config.yaml
model: "image classifier"
max_precond_dim: 1024
lr_schedule: "wsd"
Rows from block 2 of a small image classifier, named by matrix and row number. Rows with one number belong to one neuron. Each number is 128 + 24 x the weight over its row's rms, rounded and kept within 0 to 255. All counts start at 0. Numbers have three digits each.
After each neuron's rows are labels from the 100 images, of 14976, where the neuron reaches its highest value: "responds to" is what is common among them. Only what is clearly more common there than usual is listed. The data: abstract colour fields from 500 small random pattern networks.
# fc1: MLP up (model.blocks.2.mlp.fc1.weight, 512x128), inputs 0-127
# fc2: MLP down (model.blocks.2.mlp.fc2.weight, 128x512, transposed), outputs 0-127

fc1.123:127170148164138142109123131136099156131133160094149153131112148161090148136130154090177165155133135088148099150115129077155140133137109098159134122130106099119118152129126104132102124097133097185176094113163119145153156093080151116133143112155111132113126093154148145144171119135129145168143181154156116147145135108189081131135114140133160113131147127105156113153151122137144120130116
fc2.123:122094119121097144154148114128118110146116123106105053125088079113128135132104119127097140146138130150130207147116113115129146129120098125160141146144121123164185131097138117144099122069154089171136115129100099105132108100157148107134142135135132182106141105153124084137137128140133133149143092143155116117095112139134148114145151064126112124171153127131139128105083147141129086112122
responds to: mostly red

fc1.383:145169154104126124142133109103094140129111145129110156116127160158132124153151157087143167141150133113098136081166129114090129104111133123128122116130146122103100156195137159136134126101136142140088088133130188178121113105168137123157105152132161111127103129079126141146147115170135136110115127098164136135079101133087168171118114122125135157104110091148132139134176113144094117099140
fc2.383:132076114160100112080106136128141160093153137109124105124107130162180157122108081143094109121103121147128158129130083145109123131108120141149126132131152148110117133133104116130101123105130099115143072127091123128115114145115153152097113123140143140104155087120118121178132120141185100127120149113114077134168067148110125106156116134130086084162116159140105081112168142154103114137139
responds to: mostly red

fc1.346:122107141102123098109150132139082085163182112191089065091115121147136100099117121075167127123094141135162124115128136109116126143165134072136123116137135133100094151151095129135136176136127150150101126145114127111159152152169128110106136133163115138124147160122100141160129088133131152121107145135114134131110097140152137101144136123094156175150127107140114089163131142134102104160139
fc2.346:119125123125099139066128162128113150169117100098145088124079141107127159116145136101145138150146098117100111139124073066168137149146145105166125095147112114168147139133114073120111124171141112123105121115111172118157110151168111170134150143122133088124151155108108129121154156124150123118093096140115100106146098138174146108148122150113161131118146094137127077096115098121132117126129
responds to: mostly red

fc1.489:107139141131107102141163092146155112130171128151144131144137106105139142130137126114160180154125191128184146149102114148117111120128115103149127122179094095097137088136174159163129121145129086148094142147130130111116129126139139089111196184137143128130157143135144155136106100109133101111116151115161109144135100161143155136126125141109166168121108153125129110130150135145148102079168
fc2.489:096105109139166111192124130151145158068102098089130082111161154126136101132117132149132147109134137132148106112111164140136152124122155134134146120118140112126121094094126118111148119163142178117124118127181144095149130127131142112131141142117110121144114160166129124105106138122124158139107116146144128106133152101102150154105162063071159118112108109185129178146151130102115158132180
responds to: fine detail

fc1.63:110179139144159120129114084127123150172146147173092111115156101109111166177109127118129102128120108156151135103144120127136144128134127124129147169151107123109130108117147172100138120070179125129119186132101092091144143171139136113135186135155068161127127135123121110148131152097158135143124134136127156155105102096132113160133151132124149119163092106137132156084122117140087137104148
fc2.63:197117099111092127136121117131124080126149078107144122154175104123142113116158177096122120104106092113118131131107147136132174135108154143169155105160100142082126105094143098096141122098136193141132165117100135083084123167143131104146139127135109118177136132101105134139130138151100128111157145178136139139119090119086138131099137107159118146120116143132126150147115110122110109121112
responds to: mostly green

fc1.452:107116148119121115108094139114137108119130120149124167148138131118157121124135139083110137090138103124149105154153101111104167130087129149099107132117169092107130138148138123124105132100096129136166105085116095151126124114083173146121116081138128139122141122092072084132105174129193131109088126134144116138157105186138120152118116110134146096119128183132118152121126108124142160113193
fc2.452:112119132133098144144122100143151165126141142152077124108140113136122162113124153087099150132117138162127163100115103163102147164112155092100148141155085157131119103104148117103172153120067152125108174124151155110117162110140113125139141121116112092112101123137107126133126159115113116104096120121134076130096081138139183147132107169106164141103118106152137155119119106150125094135190
responds to: dark

fc1.8:138154119111114129137070136179067129095095162096123167147137155145112145141142103122146142136124124136090152128127098140071137143162205149142123116128154110121100104158101146098131131107112147163119134128118093127163131125127090143105080129140095101113093127090144116132143137122133165080163157091093098163113113133127149130122113093125129136134104122119134095099120134105153120135095
fc2.8:102140139141133132102161089109163117145070127139117169115182105144097110173168133106132141071101130151147138156130143097141154079094138119154148123114165141120151131119121100106111120122134102137159117143103132139129082132151093148161157175142140097112092132130118146084126122123152129135191109134127165106136160192089124132132135121145128127140152098133121109132148143121142118124084
responds to: dark

fc1.18:085087095160115106124165138129127093144147120085098164108090122131121114123100136091145142110102114131141142094110113127080160145124151108132090139103144126112147120102159091146185169145114153097143134152125123145171090127114166181139166161117087146084125118107099126150136122103132135091139130137069125143131141107155136136106120135124113124108119128168179139146135108160112160137118
fc2.18:164131085141145150122139133120099136114124123086130150140120098109145122114117173144145090150172135138130117149156142156124185140164154133120160095143132072092127123136128129123110123139101095138070118118108117137152121085152162115158092145122127125174110161168181115123124142151133123120149149145112149135098127157129164125086120189171126106151108117096136104115126123148166169124100
responds to: fine detail

fc1.372:148160105129098119123110126128128126119141153095116113135103171135117112170123140134119120122163166154151114113133119117149141106177124138094149133123175092118164124105093124107175124081158122074134148096127106152110148109115106167040127132164145109132120094136092129141118107145121103091136122139124148111095121102099142151164142141160095155137143084097144123124161127115160081128127
fc2.372:076115153122148124128106095109094130121114117108140052134101146110099132104138162138154127153116122093106144135098155164071131108117118132150111146144166150149145128114138144141106090116121162161107165157110162164129120114125159125156122098114108141145145108110138107177146125128116128136137135134148072159093162128100138155102092161127180118124084129130096166105136129078143132143131
responds to: fine detail

fc1.260:129149113109126138134131111131148169175103128129127152130183098105139114077107097099122127165142143156127101166116137128140129125150125122161104110094199157124093122139111114173113138129108152137105089114106112108128141125118162146138139140108150126126169103088146173179120148154141128131143104148130148128132120130128139129117158061082120116082108143138137148146183114145132080097107
fc2.260:099087126125121121170094078093115131111126140131127153117143120127095167145135099137164137130149135091126151129158109155104135118131159112119147167151147158178143149187163157121087140142104137134176135144137114097118135132125127112145112133123129127125152155137164135101139106142112140153122132112133174089108146094120157147166150096135140114164086097138145061135150154089146076150138
responds to: mostly red

fc1.476:116098110106146097087137115088126161137139128106124122128106131134154150163144099125127112163169170116115116160139144107131111131133121159106126156158140090142155134123205178131180149149123152135131118150102138164123130070100145098109132146171145110132118150122118154131108124161138145129068128155145132091157133115133071127125097137097088124092145116141151110123108104140115157093143
fc2.476:138148108146144116158120122134130168182153119120159131166120162136158125112136127083101158128176156112120130153138117144143126138128119146098131154177151117142138152151117123120109171110082151099101098201119140105136113081132154157097159140117128104172139132177125138140126128172131133142101126087106105118105129136139127186113103130110140143107109170138110157132144173094145133093147
responds to: mostly green; bright

fc1.281:089145172145153090186137133123162072168131166144088115156097160159123169122096141166140128116163143114156119095143101084111093146084140091140117134113121131100147140148115124071149129126123109124101107092130145180130134104117107141088124143150146111139133120107103119140126152147102165130112111116146128130179120128134146152135129105146140107156127132098126130177133176144127111127154
fc2.281:139142117112137095131144134075140153144107136139112102143083131186140144142088103145136172091158153111112087079104143123131076132093170132122139114126145086134124115120112154130100148115110159123131115136133124137075155178124118123139128113113119132133093123162105130114172124097101115130119141095098092143155131126129111070151112146056082127149131092141112146129145111111113142108122
responds to: mostly blue

fc1.7:134135080130097081141148117100131086125099124138138099121092153134089138109104168152148153135135169145117093121146106123137104170138123110130114115130141124149064143148130152193127106140134127149152122137152173115121133119107131123098144104086112141202144060172129177134140151145116140144109149136118125117115102126123155114139101094132134110138143146149161116142081133112111095151134
fc2.7:139121129100125096129160076111189150168132160157132150167139119161119112105129163093117126126151109138143116143131152122147143100131115116137090131123155090121121093107132117083131105105159105108129117158117099149101086123135119142181105092123100120141132120150170089132176106154133145147080102114158134162141098114116129099109119137131097111171134131085081143093162135138130145159152
responds to: dark; smooth

fc1.97:118164131133124129093121128127119148147144112145077107069158145100182147093133129147139136135113107127131172148153188094147142133109145154138147123122139128102103134119122114076091110168136089103141123122112120097092117148108126153119096117140126140183087146112143082104140153124092147151131151143105137111145057146113136118140118119158164154140091152116153098122108111099148118099133
fc2.97:131149107074128136090135148162103128128091100147106118104182124109118176101138145161121120135131143110114136140093137131109131152120173108131158121078109154130147085090146150164105121134144105112107141158096138101147152123100128144104101143134104157139112126110130203171154139135119160169120120097128141108150144133153152147141178124132110125151139122141125132113127091162137117203118
responds to: dark; mostly blue; smooth

fc1.318:129075087147149119138122143089112139134129107144082146145108113120183177135120141143142104136159118145114138114169125142114155168081093138170115117111133181112137121148152133135159152118121138136149149172117106139148117128116129133106141107167127118118115154117157144109115100138183105148103120090083156165152128112145131116118146141174163154090115126128148129128181153114089165158099
fc2.318:109132122092128093068104152130106112140162144182156109130140106139133141167152132161138105078138124164110172129133141136097137136101154132110176124134106133130110158118119125151108094094168146126156087084104118123112119112141138163092063126138133148125152071072112117111106133147128110142165131138160135148121116127143188115139092118116113160113131142150138124138117106133116124111167
responds to: mostly green

fc1.266:119114106117172097145131146107147122090126107122114138126143146159086156112107112140154126191146121123182114100125130132146130156119156126125113112122148187081103130138098143097117146145123152153145092133136145115137144097158149081123138116176181109159126162150185118144150143122165154111090127106157091113133082109131097079138153146123119107154137113097110139147150125117130108119097
fc2.266:118152145112118068216152100141131094163144091096150122114109125141093122174143133130106143088126160159172120138150141102150119151119135112145120155130137117140115150141118164094097108139136103104138195131146127140144152154105120125111125144126112078138130148151156099159161131113133163147135118152130150143139149125137104145134100145141131150170154117126078143105129118098155127100079
responds to: dark

fc1.436:134105128196136140101159135128109112152120104139101137097170109095155151162130114105096109110170095108121144136135148127103114105143116121161139109150106089103126121111098145112139123125062121134085180124149130141119156148167094181108148122151139156122123109137106186152115134137106132137129160116138101146104110100106105125118130126148088128149075164162129101109159140156100153108122
fc2.436:109087111119124147129144115147136172122117145138135110116084166105121150117124098152184124130117143143158131150119137130130142197138117108144121128106133197160112080142196142117149115148132140175141133158138115124086096125110148098108083138112118135131155150190124117111123130117141109133090158102141148096127172130122099097146170133104107141164148141130112104129128138125133149077123
responds to: mostly green

fc1.203:101159126097128128125119124108155131135126134096121127117148166132161131097149118125139134138190084155169103142098149153124099130195130102111127075135129128152120112120123106127129119164087147153108139098107132147130086104158179127168157122123128091138109117154141128156172142148127103166124122160111106135101150166141131148155127116081094149146075142124124141132142155087133075139148
fc2.203:088137116124130120083093125143068064152191155138087110137137099139117134104104145111074137157116123090119156131084158137103135125156116101103103143107097137129129140116167163135138159143161103145124150118145106077117129086113135140103139088131122151125143130144152172144124145119126140107146111097131104125144119151148161096103148147100120134127174120127101153115155102111097169144137
responds to: mostly red

fc1.53:142090107132153100136143116145094103144123162134114148129128152147088165129115158161106125155122155140130117128125110156111141148135179108166119163102137172118151202148103141114131158111103158154117090131160089141124136099140148156111115121155124182093117087124157130091114113123135112164146124125162123112143099112107090081123154088137171128123111139144159127115138125147079141135087
fc2.53:119129092139129110114127100119114122145138136172133127114102090130111140141084171171079114079125106118168119145125161147168117131142099094089114088142139143087166145112152144126138108139099127108121149124154088107173119161107110164157129087143146171095088139126120123084115108122104100169106141115108147140141119112086136123103135120163111116118116161153158107172143163150138137099137
responds to: mostly green; smooth

fc1.35:176056127114122122136124109106143148088150121178133095184148151147129128113150111118096132150174108141117168115093146117118126148090171111111143076103115101128130080107103090112099128125155140152119188151139087102128160115136091106149096140170147153125146142121137116155114132100159141144107146111132146123174122161095114111132096119107111115111100133154149121116125115128134147128109
fc2.35:117119116153118175125157087097159157095135155162133134153080154085145145119137112132128156165162092136205139154168151103148100104129117124106136106129138159130162097137126165136125148114151135184108120126158098186102136129147116135116118105134092141095139152102080114111141115140124124156136130134080095134120132139156148115117124160086116129124124119114156122085152114101127122138161
responds to: fine detail

fc1.190:093116127115140132157145134117082141138153157147155126142118110121107119137149111129179146158113105151138127160086126125136142120114109134142114119166136132125096116108099117124106085113091105140110144120099113124152143125105121143071107137140129106119117092133158131072153113158145145136098091137138130068119106101129154141176118152110154104047108178102117096145127130108148142063148
fc2.190:096124181083148107137112130121106098139127148119166102155141138137132153114149116134155146120155138150092111124102140096142134132147152113162102144081118188085160093113162156131185149130130134190124140108117134118160159159157107125100180143142105108108113108162120134103141169155115133132113137123125150127137155128167140168133147142123121107153078117106129089129145127077153137139147
responds to: fine detail

fc1.445:155140086145069142150112120102139121138153137121093182113142140132129097091109147143126133168159121114117100188132117106098138132114146092120106139149128132096156130112122161138108158109140155178098150097116102147110144091098095106146144110152158139139131164151153131104093114136140123114105122090080137133177121114090090123117145070162096122116126121137134123132097135097122131077142
fc2.445:135108087127127120159091097122098120116144088101144141134121110131081145138128135113146156124152121134134133140143105159146114207135090114141136145121122127113136098084129106143128121094135139135099103135129108085153126130103163166140155123148150094122108127124171146101095120125133139164165149122126148091132113067166144108142147148160133188128112096099158154130179162137110148077114
responds to: dark; smooth; mostly green

fc1.480:153090107102155144158097114069122138137093124139130194093109146139164181135142140115103132099124100163092109172152128156111107144151117127083111130114139115167111154140108089136138126112143140132111125112157119123114122119115094148120132145119147124106159150117133159122115154100111108155129128148089153124142179141154131114135134080086125074128117074127114075134134104126134136168153
fc2.480:102111101142117109153103116094137164131111102104120109124170145134149149167119197084079106153124145084121093154091129134115114128160099134134112115145093129114093115146086156165096099129118044103133116109101115130156115101095137156116108158138088134103137167156148124136102110097115118117113167152125128110167130126118120113164136128119133139153112126153123120106144117161095146125122
responds to: mostly red

fc1.392:110152121131172148161096144156106105102145148117109082119108097081118147112152123105137114093135105195101135123133123140136108084115097094107131131133134127150098130089164139110103125160102111090108121112109102110087139144138127131139171165162115133114061126133185139132118143114138122133150117165105127164174124139125145178120140100107111091145142140153080137154163127126116120129127
fc2.392:147144139103118109138128164129137115128138109157133123150095133125107139191109148131125122144098107130121114145153103137143106141123125175120111133106123158147177108124107157121128060139118144172111164158145161105118103133148131139053165122154113166166125144114145110154122142124150123107123141175139070163144144127153128127108124115102140142090142130194153160159144162114161146108101
responds to: mostly red

fc1.249:121090174126106141115094109122152109105131127160077134094127127091159137174149121128151111108140067145124109114128136149114133104131178158162084150148132152097124139107132130132138145138138133122120120136129106166174114145136116110176148128105157143114139168158107120117105146105162096147107082161104088176100157122147121098140107084116125148112138125099132095160130136171154166123152
fc2.249:123118098106144150108129121105084128158136134119172088108119098175082069125133125168144158152140059103165091183115124165152100139121101133167135136097129115141127151161108085117158117131150131161114131133132117112125105134146133170144133133124096128106105129135117106116136141149138145105084139153153113163134121113168141098089084169107103114122133151134150133117153090113111114122145
responds to: fine detail

fc1.360:153114125156132140160124149130172161143120144098098096105150148121142145148080152141136098113120089103121127161076116119104152126121106176100151118121128134124113153151094130130102118076151137122109154104097127078142158153109119118102169131070151121155174146117160116115116130127132131108125137100191118127116108101122125166135106078138123107163131172133118119153142166122146145082103
fc2.360:140155186129125127167094134120111090111152187097123102144165138148091117090096189091154122124142110101111134115113146135144128107133122156146116108154109116161128133115143126054121111104117092118116146134138162195117137125104153114114122118126108122163120135142145114141135108120144144180148135127118146155143156134123129124163151137122163091142139085143146157131117134095160138185157
responds to: mostly blue; smooth

fc1.39:131087136137095156145139110110126129115129107103152138074108155149121192104132124101155137092125121147142129104115121092166126140169115164173108121132177116153150176157136104114129115118119126124068065096113122139124139093183135137126134102139135144121150144135145083103147131144119091152093089126100135126114171106171115093145132131114107131094104148129140148150135152146130132156152
fc2.39:151134151125149136136144118075078111149085133127121123122099108183137156125055144116134096127141138149104130169135098134087117119125143102123129135176126128086111132140109090102125131148114103125136107138100101178168113132070143162129128146106147087136129122140143176115126153130173114170138151114124144134129174145144105110110133102199123124132148173148113128141106119145120127142119
responds to: mostly red

fc1.75:116109147097115154103111121140165088160128094100158125145145110140115089133095134126156139124137132097125120145133101157090127167119129130134114156136168099113143153106187137121151148166137137119109165161163159090143160136151112085124130118131083120151085104140123126163157124111106139174115139102124147093117100163125156137108128118089085117082120106144113094095135147093097103172135
fc2.75:113133085131110124118105091144136157124096136133124145129153132137163096083119144171137151112127119105122161151160098164159166110152090122108162137078109156117116096111114116127124093141141107161165106130151157109139117081088153129131111115125122105120075126108121136125105130117128124064103101128125117106118092157116149119147156104120126082152145111199159148137109121152100114110175
responds to: mostly green

fc1.253:135114128150106110112101098115113135087120142099135124174105172133116122153092119085096110106158093157153115091089084102100132134185130108124173146124129133158099135123125111126142117134134133076123124124084160128078169131126143138093151122124144167074113120131131120136140114118142134131132140136147137142169145118179133136135167096117112156151158113110135191131107134075110121153111
fc2.253:106159142107125098103161153140145124143144125156073092107150083151146129122139114140112146171166078159100092150120184139111120136127089168145124175121135120156110133084100183103135126123112116148155135122141103144117121126127104110098124133178138130144147150176104088110113094101135111124093177138103116140114089104120147147097104122121102126162117108104102128109140133124116161134150
responds to: mostly red

fc1.232:123088169121138168147148144115128115100159152135147107115156110112138133152183147124151136100102096133100123139140086148163120159127151133152182139096161116130083160139128103121107118137160146128098088099104103139113141120096160144112151108138121142096118126176116138164181164162105107115156137123113124158094180089129158086117113142117089127132101144104156128149102118123135092128146
fc2.232:133141096107158084143116140137150060135089107146089143103122155155137135090142140116158105099162141100091153125128138131079101092106116116097145135154090113091137135123146096124114148161131109095090124131110130123154153127154148138142142107137142137129137136115134159143076182140111147094195118136084121102140135105117139105140149147142136089154156139155155120167106105152099132113150
responds to: mostly red

fc1.221:102078118099161140100154145148070132106131142082106076141107144141176182146123090137146139127127135145144107125164138142107165111151109121102138126133109173124097080120165109141130109086157112108142134121143146096101167117148139153149107120133082089173156128152104137135135140159143125119146184123098150130131102105136134098137122090098148113128106134164097147140141120118132153127154
fc2.221:161148124141130102098167146154112158124148119108108115110087164123132079107122100096112163172118123057148140148177131170095109110151122143105127157139148127120099115121116118146087125141122150114151141145139122090119156162133145098136129172129108144146128128145118159170118095110116096115061101133110132111131075135138115109127140141087098114103095138129089162109146114098113114119156
responds to: mostly green

fc1.459:101133132114119152082123101166153142133128078186136135135118087121104166140136112129153150134100136141092110120113094112129114152186114126107154098077135170139119136127136168128120162121109152134091151160120148135085110140138130154097122099069096174131127147133145126135139101118154132116175165137129163122115146144099145102128127123110147103156134133106093153123143077109152080152136
fc2.459:106157144130069151124121135130134125148137109142173141127127130143146146124098103121104130152118125207121109117135086134137133102160095111142148154152126124098129129154105160168138148112149170140081110115127188145110156127139120149129110150186116161144095117150117155125103116148073111148144142115122078131170151076145122134134149104146113087143164104116120137134161139125107124114088
responds to: dark

fc1.198:111150161176183127111141125097138112104134129153106157143101137131141134155095142149102102121122073168145131116109113118143118121130124125112169114167108122077121134107128114132098146134148129104103102082138126122157076129146144132127144152103140160094151127120176156138125122101137142093158130175125147157168122097130185137157115127119097132121128135171152114108116163176107105086170
fc2.198:131143119134140112128076107136108128117099143141117150119121108115138162124150143162139151107138119095172144125072125098092147144138123158129132123121115131172135147183139116157145100168133159161128130149108114118151167124108136175147129140139122119146169145114106116088154092104147180135080150099147176126156113120115136168095094144103125174138140081146116136111183109155117131146092
responds to: mostly blue; smooth

fc1.279:105180099092144114144155090145148127101127134120149101131104111198124159116164102117140148084129110102114111115152169147150164130096107129105151086152096095173093124135101131106090103100133151122087142128142149164147154093122118114135104084120136175136142110158155112142134097128151130131140135115122133168121134078135161103128125078127128142148121134099102148126128133096141117167148
fc2.279:155087130164193155116143088085118104132128129147125120134111152095134165117123187116115106129136126160120111088092125129135162092098115100103150150126103128157104106166138129164094150114171138147144114124087098135130110159137180146115116100137103122145134088089140118138113132135133137155126133138115175132130128119122140069136147075130132132120118107151119102156149092101177095130141
responds to: mostly red

fc1.349:170143148178133146126108124120130116093083074124120125124139134146117132120132175151127159107168135132138144174101119117160123112166079157118132107159113100138174111094116145089099154095161123142128130132140144174094141100137110107135133156170113117107151123119110135164161125116137139132062138147126176114154116160168136147161145108141102108127133131085137063123123144115132126132118
fc2.349:146119114108129148103147115126086123093107107126161109149172106130115100118106125132099193102135116152122152068157128218104091109164129127086097161114131125138118096165137106133112115172118146156124096160135154117118145137134105135145161121091113138112123092161115128122162118133114132150106127124154110132164107144131145128149118138106156126119148137147104109146068099101108113163111
responds to: fine detail

fc1.294:092115146135132169105127145117139176130112168149110175125146137122115109075146136143160125129099124145133134125117095151144144115137117125095107157151102080128098112137132153176116133110107104146119095144132152107134069114080137140169172152153156126164168171130127122114128123092124112113119096097115147099136092145108149126150148157086144085125095191116129137093139130128152156112126
fc2.294:132142147131176118145096107141111139096144135152127150128115127164122145165097092151148129102145138160113161184126084105100144103155111128097101107123139106147090096142099165124125128117150138136143128138126146110133145095161101146136125134098136138077103111107117116181122132107171089094142122161126054104178120140134123104126139177119150144097145117143132086163169149122144126129109
responds to: mostly blue

fc1.470:114119102143122082143112124121128182149098158119111146182124124087142123134097104109109118161113112111082107127149103185128098134129117085145153114089108135143128160146102157099139127121129122138148135150125121144093113131136085106146088113122119134130083132101140124147101164129141159108108118139136114119162088103139143085160173097099142120120178117130170113097175140173112155136154
fc2.470:129106125127102123148124133107150083145180115118146162099102116122103140137124124104114176120147090149077125158122105146085104132107102150146146151156108115128116117168081115125138115109080119137106121117146148081157133109146110127118126170187132181121170158117153106120127124157154129132121158116125140150141159172108130113120174101114129153105120102114127156099107091127165172160148
responds to: fine detail

fc1.245:110157152118108137080110089109092109118136130090129140116132130131131118152112134141099123123122128126152150125162130144142144155144166123096146097164162147115166119197125125116087102107142137130120092106130189125088116113125087125157147113158092174133121139120098131132089129170127134079178132125128113135134089076125154140112103111152152134142129135143153154076127116121110116110187
fc2.245:125136139113113168156109098129124103119127127137153120162148106128119066130142130108163144124126118135164150114120101125143088113133145137136089101147107123163113141133138119133073131163095113178109075186137135141101130133127167103120100129108091114158139076092168154154100110133113111128106139161128145089136154201142134142125151088119152141140077155118124127131113134122168111124105
responds to: mostly green; smooth; dark

fc1.201:154147118175114126076136152071138135167142114143076146084134109163135143094076160134102156119108131097144122161139092107143119115154100129127109151129126145094137143161154087133132188110138126108106103149128098114142118096141140114109082126144133133102119122108119126117130150106178118106105091122083143128153159160087131125128114121128142114137120134185108097122141089122139102091114
fc2.201:184132144149144094112108134115092200136130136117151098105131159104131138136128142161113114136138090115111144115130133160085102120139156121118154115116120152120090099124155123123165096088126111096189112071141154146106141144147138139147137138110116122173119143198138153106129138088107121102143096118120142112119166126152098126129084130098147099080111143134120142122133095094137119135165
responds to: mostly green

fc1.10:121172118116122116103120068136102101095140161135133088144099124151162133105101165151104107044095137118130152069133111157121170097110139127134152144086138090116140094121123129099105145135121125126159139128152109123120122129151115155136170160146145127126117157169115153105151127192153134150140170127120112139115116165106136132114127142091171130109122150124124119120150106088165128112140
fc2.10:146147127118103168106093183127156125120111130127114112150135158123149159167115088134129145122145166120141130110129100157103123146145127112140126119148133117145127159128120108084137138137135105116171118129135086160107152095082117147141115155138127102134124117169108131088120159153088156090114137173145193135099102107102126114109102146125147134086086132184146121129111145090115126052133
responds to: mostly green; smooth; dark

fc1.102:110149080142141126143107125177109109128164120174124110134111099128150135151144147133139117111146092128093140138117153141127153149141107118141094164085148095108094124173139106142117101135092105136166194166136112143125134102138139161162152139191122144158087116142117126132147147134140115115177154122137128149179162108168104132125116125130123133115176134166066132107112151133129152137126
fc2.102:116112138132077129077136121177099157109114140134124131121137144068125111164140143118136114162142117161149121162182118131095106154133102120137156134128118073157114134140136091130158129108168109127139111129145117099116158116138129130140123114142123110122174176118122068117169084118085142091145117108163120109142110171167150141125173121132110072157124126099098131119125149117137150160135
responds to: mostly green

fc1.336:124128111129130132119122090148120111153162127118146087116130159128114099100091117125094112181110118150166142098107116135134132134077118127092127129099077125137131096164134157169134154118169119096126198141115137151156166142162131124094165117163120103185115153135151118121135124123122144116131111106091127127099146083127120141106135102125138079123112141154144134132145096111114139163200
fc2.336:122133134143109127135084109129107135110145115155135124122091127152145165178137118143116111174150149118142140094157067129152173104151167129148130173089129138100130155155112080129105105131125115146147166133108164136149121171101106118135132136136127138098158171099133187131106170130143186124114151105147126116155111126137132125117151113166147130101142141108133108051117124141131114150162
responds to: dark

fc1.42:168116133140152127143149101164147112135099080098126131116109120119159167094138155152167089114167093150107159094112101127084107181125152122105095111113130108155120122141155102099088124147115114164112122128109127131133140094130128129118147107108141128101072144105110115130163147092127157100095172129131151097102129135109099130147157150095164132121097106127100141105091147068147146120138
fc2.42:112166117121163110169123179124152150134138098114170113129135159105119139175069119111111133142116170145103109125160151130117110116171131099161174149127089126151103147106104125114164106163114140141093102142147131128141118172145154164150144145061118134118121126134091100126084136130136121133121112140106110127168092119125130181130109147119130130117153150195097108112108142132105142151129
responds to: dark; smooth; mostly green

fc1.384:140102155108102098126161136124129115195143099134143150161132125146111100098098117141099104104144118172128094155093160122151118136138101156094117106138146134094139118122126121150135116163104094119123132101143114109138124138169145123195134146090120113172139124093104139130113140173181133163130098163089107155117141143148121126131133131165086056139124120137127175104107144120119156145136
fc2.384:112135119135119116134103103113106109131116098152149111123131127130132112101137134095119125162111084136136173138135131098096079142117119151163148175121119144080094142132105173140106092131138142136112145136114080184094142095161107171086105114113188131152137130148112133127112124131145128123095090116094085115140114137150154117120136088160129112110199103155129123151161100130144134091155
responds to: fine detail

fc1.269:130101167153113167146103128117130134169129073135133156128152116139098108120119134141134154194135146129134153145106092170151166156087192142126108093115134143150119164115098147170103110107160147135138119135116091098120161118112094173134127097119146116132115109135121158138080108136100120129114123133129140119124149104145121121157142124101141118087088136107170120114157156172128170165101
fc2.269:128139121131147142165144154149126131136144169166151119129122144092137151145126098146139109114176126106115137167108097107114119057109109110097189079119105112110151152137097108120126183171131119140115126111068093138146108124106120150103131142128132129141114139134120127134147139105150141106134138142171132178169146148124164128168147134115102141134127131082113156195108149117115163102117
responds to: fine detail

fc1.93:134127135118144115124149130168068087133124153099119146127100129160135107139101137091149134100159123111121110103082119127135102091148100104129100136108138122125130145114148103146111135123111121161162116126132083109132137120134063147148150105108127149131072139134142167105085099080118192145131155130165101136128167145088130170083117083102140138148111119177111116131124133140086126138145
fc2.93:108167109097142119130123139115102157121149136141122148141141131109105075137069137058125125130116128140139121136139124135131179123079104110149131079086107156114145177150126131108129120095122122113127115151116167098138138123150125131105129176116089131131150152092119158141121202144125155132085131160148100144110099144111155123145178150141107151106118137142120134130177128121146072118126
responds to: mostly green; smooth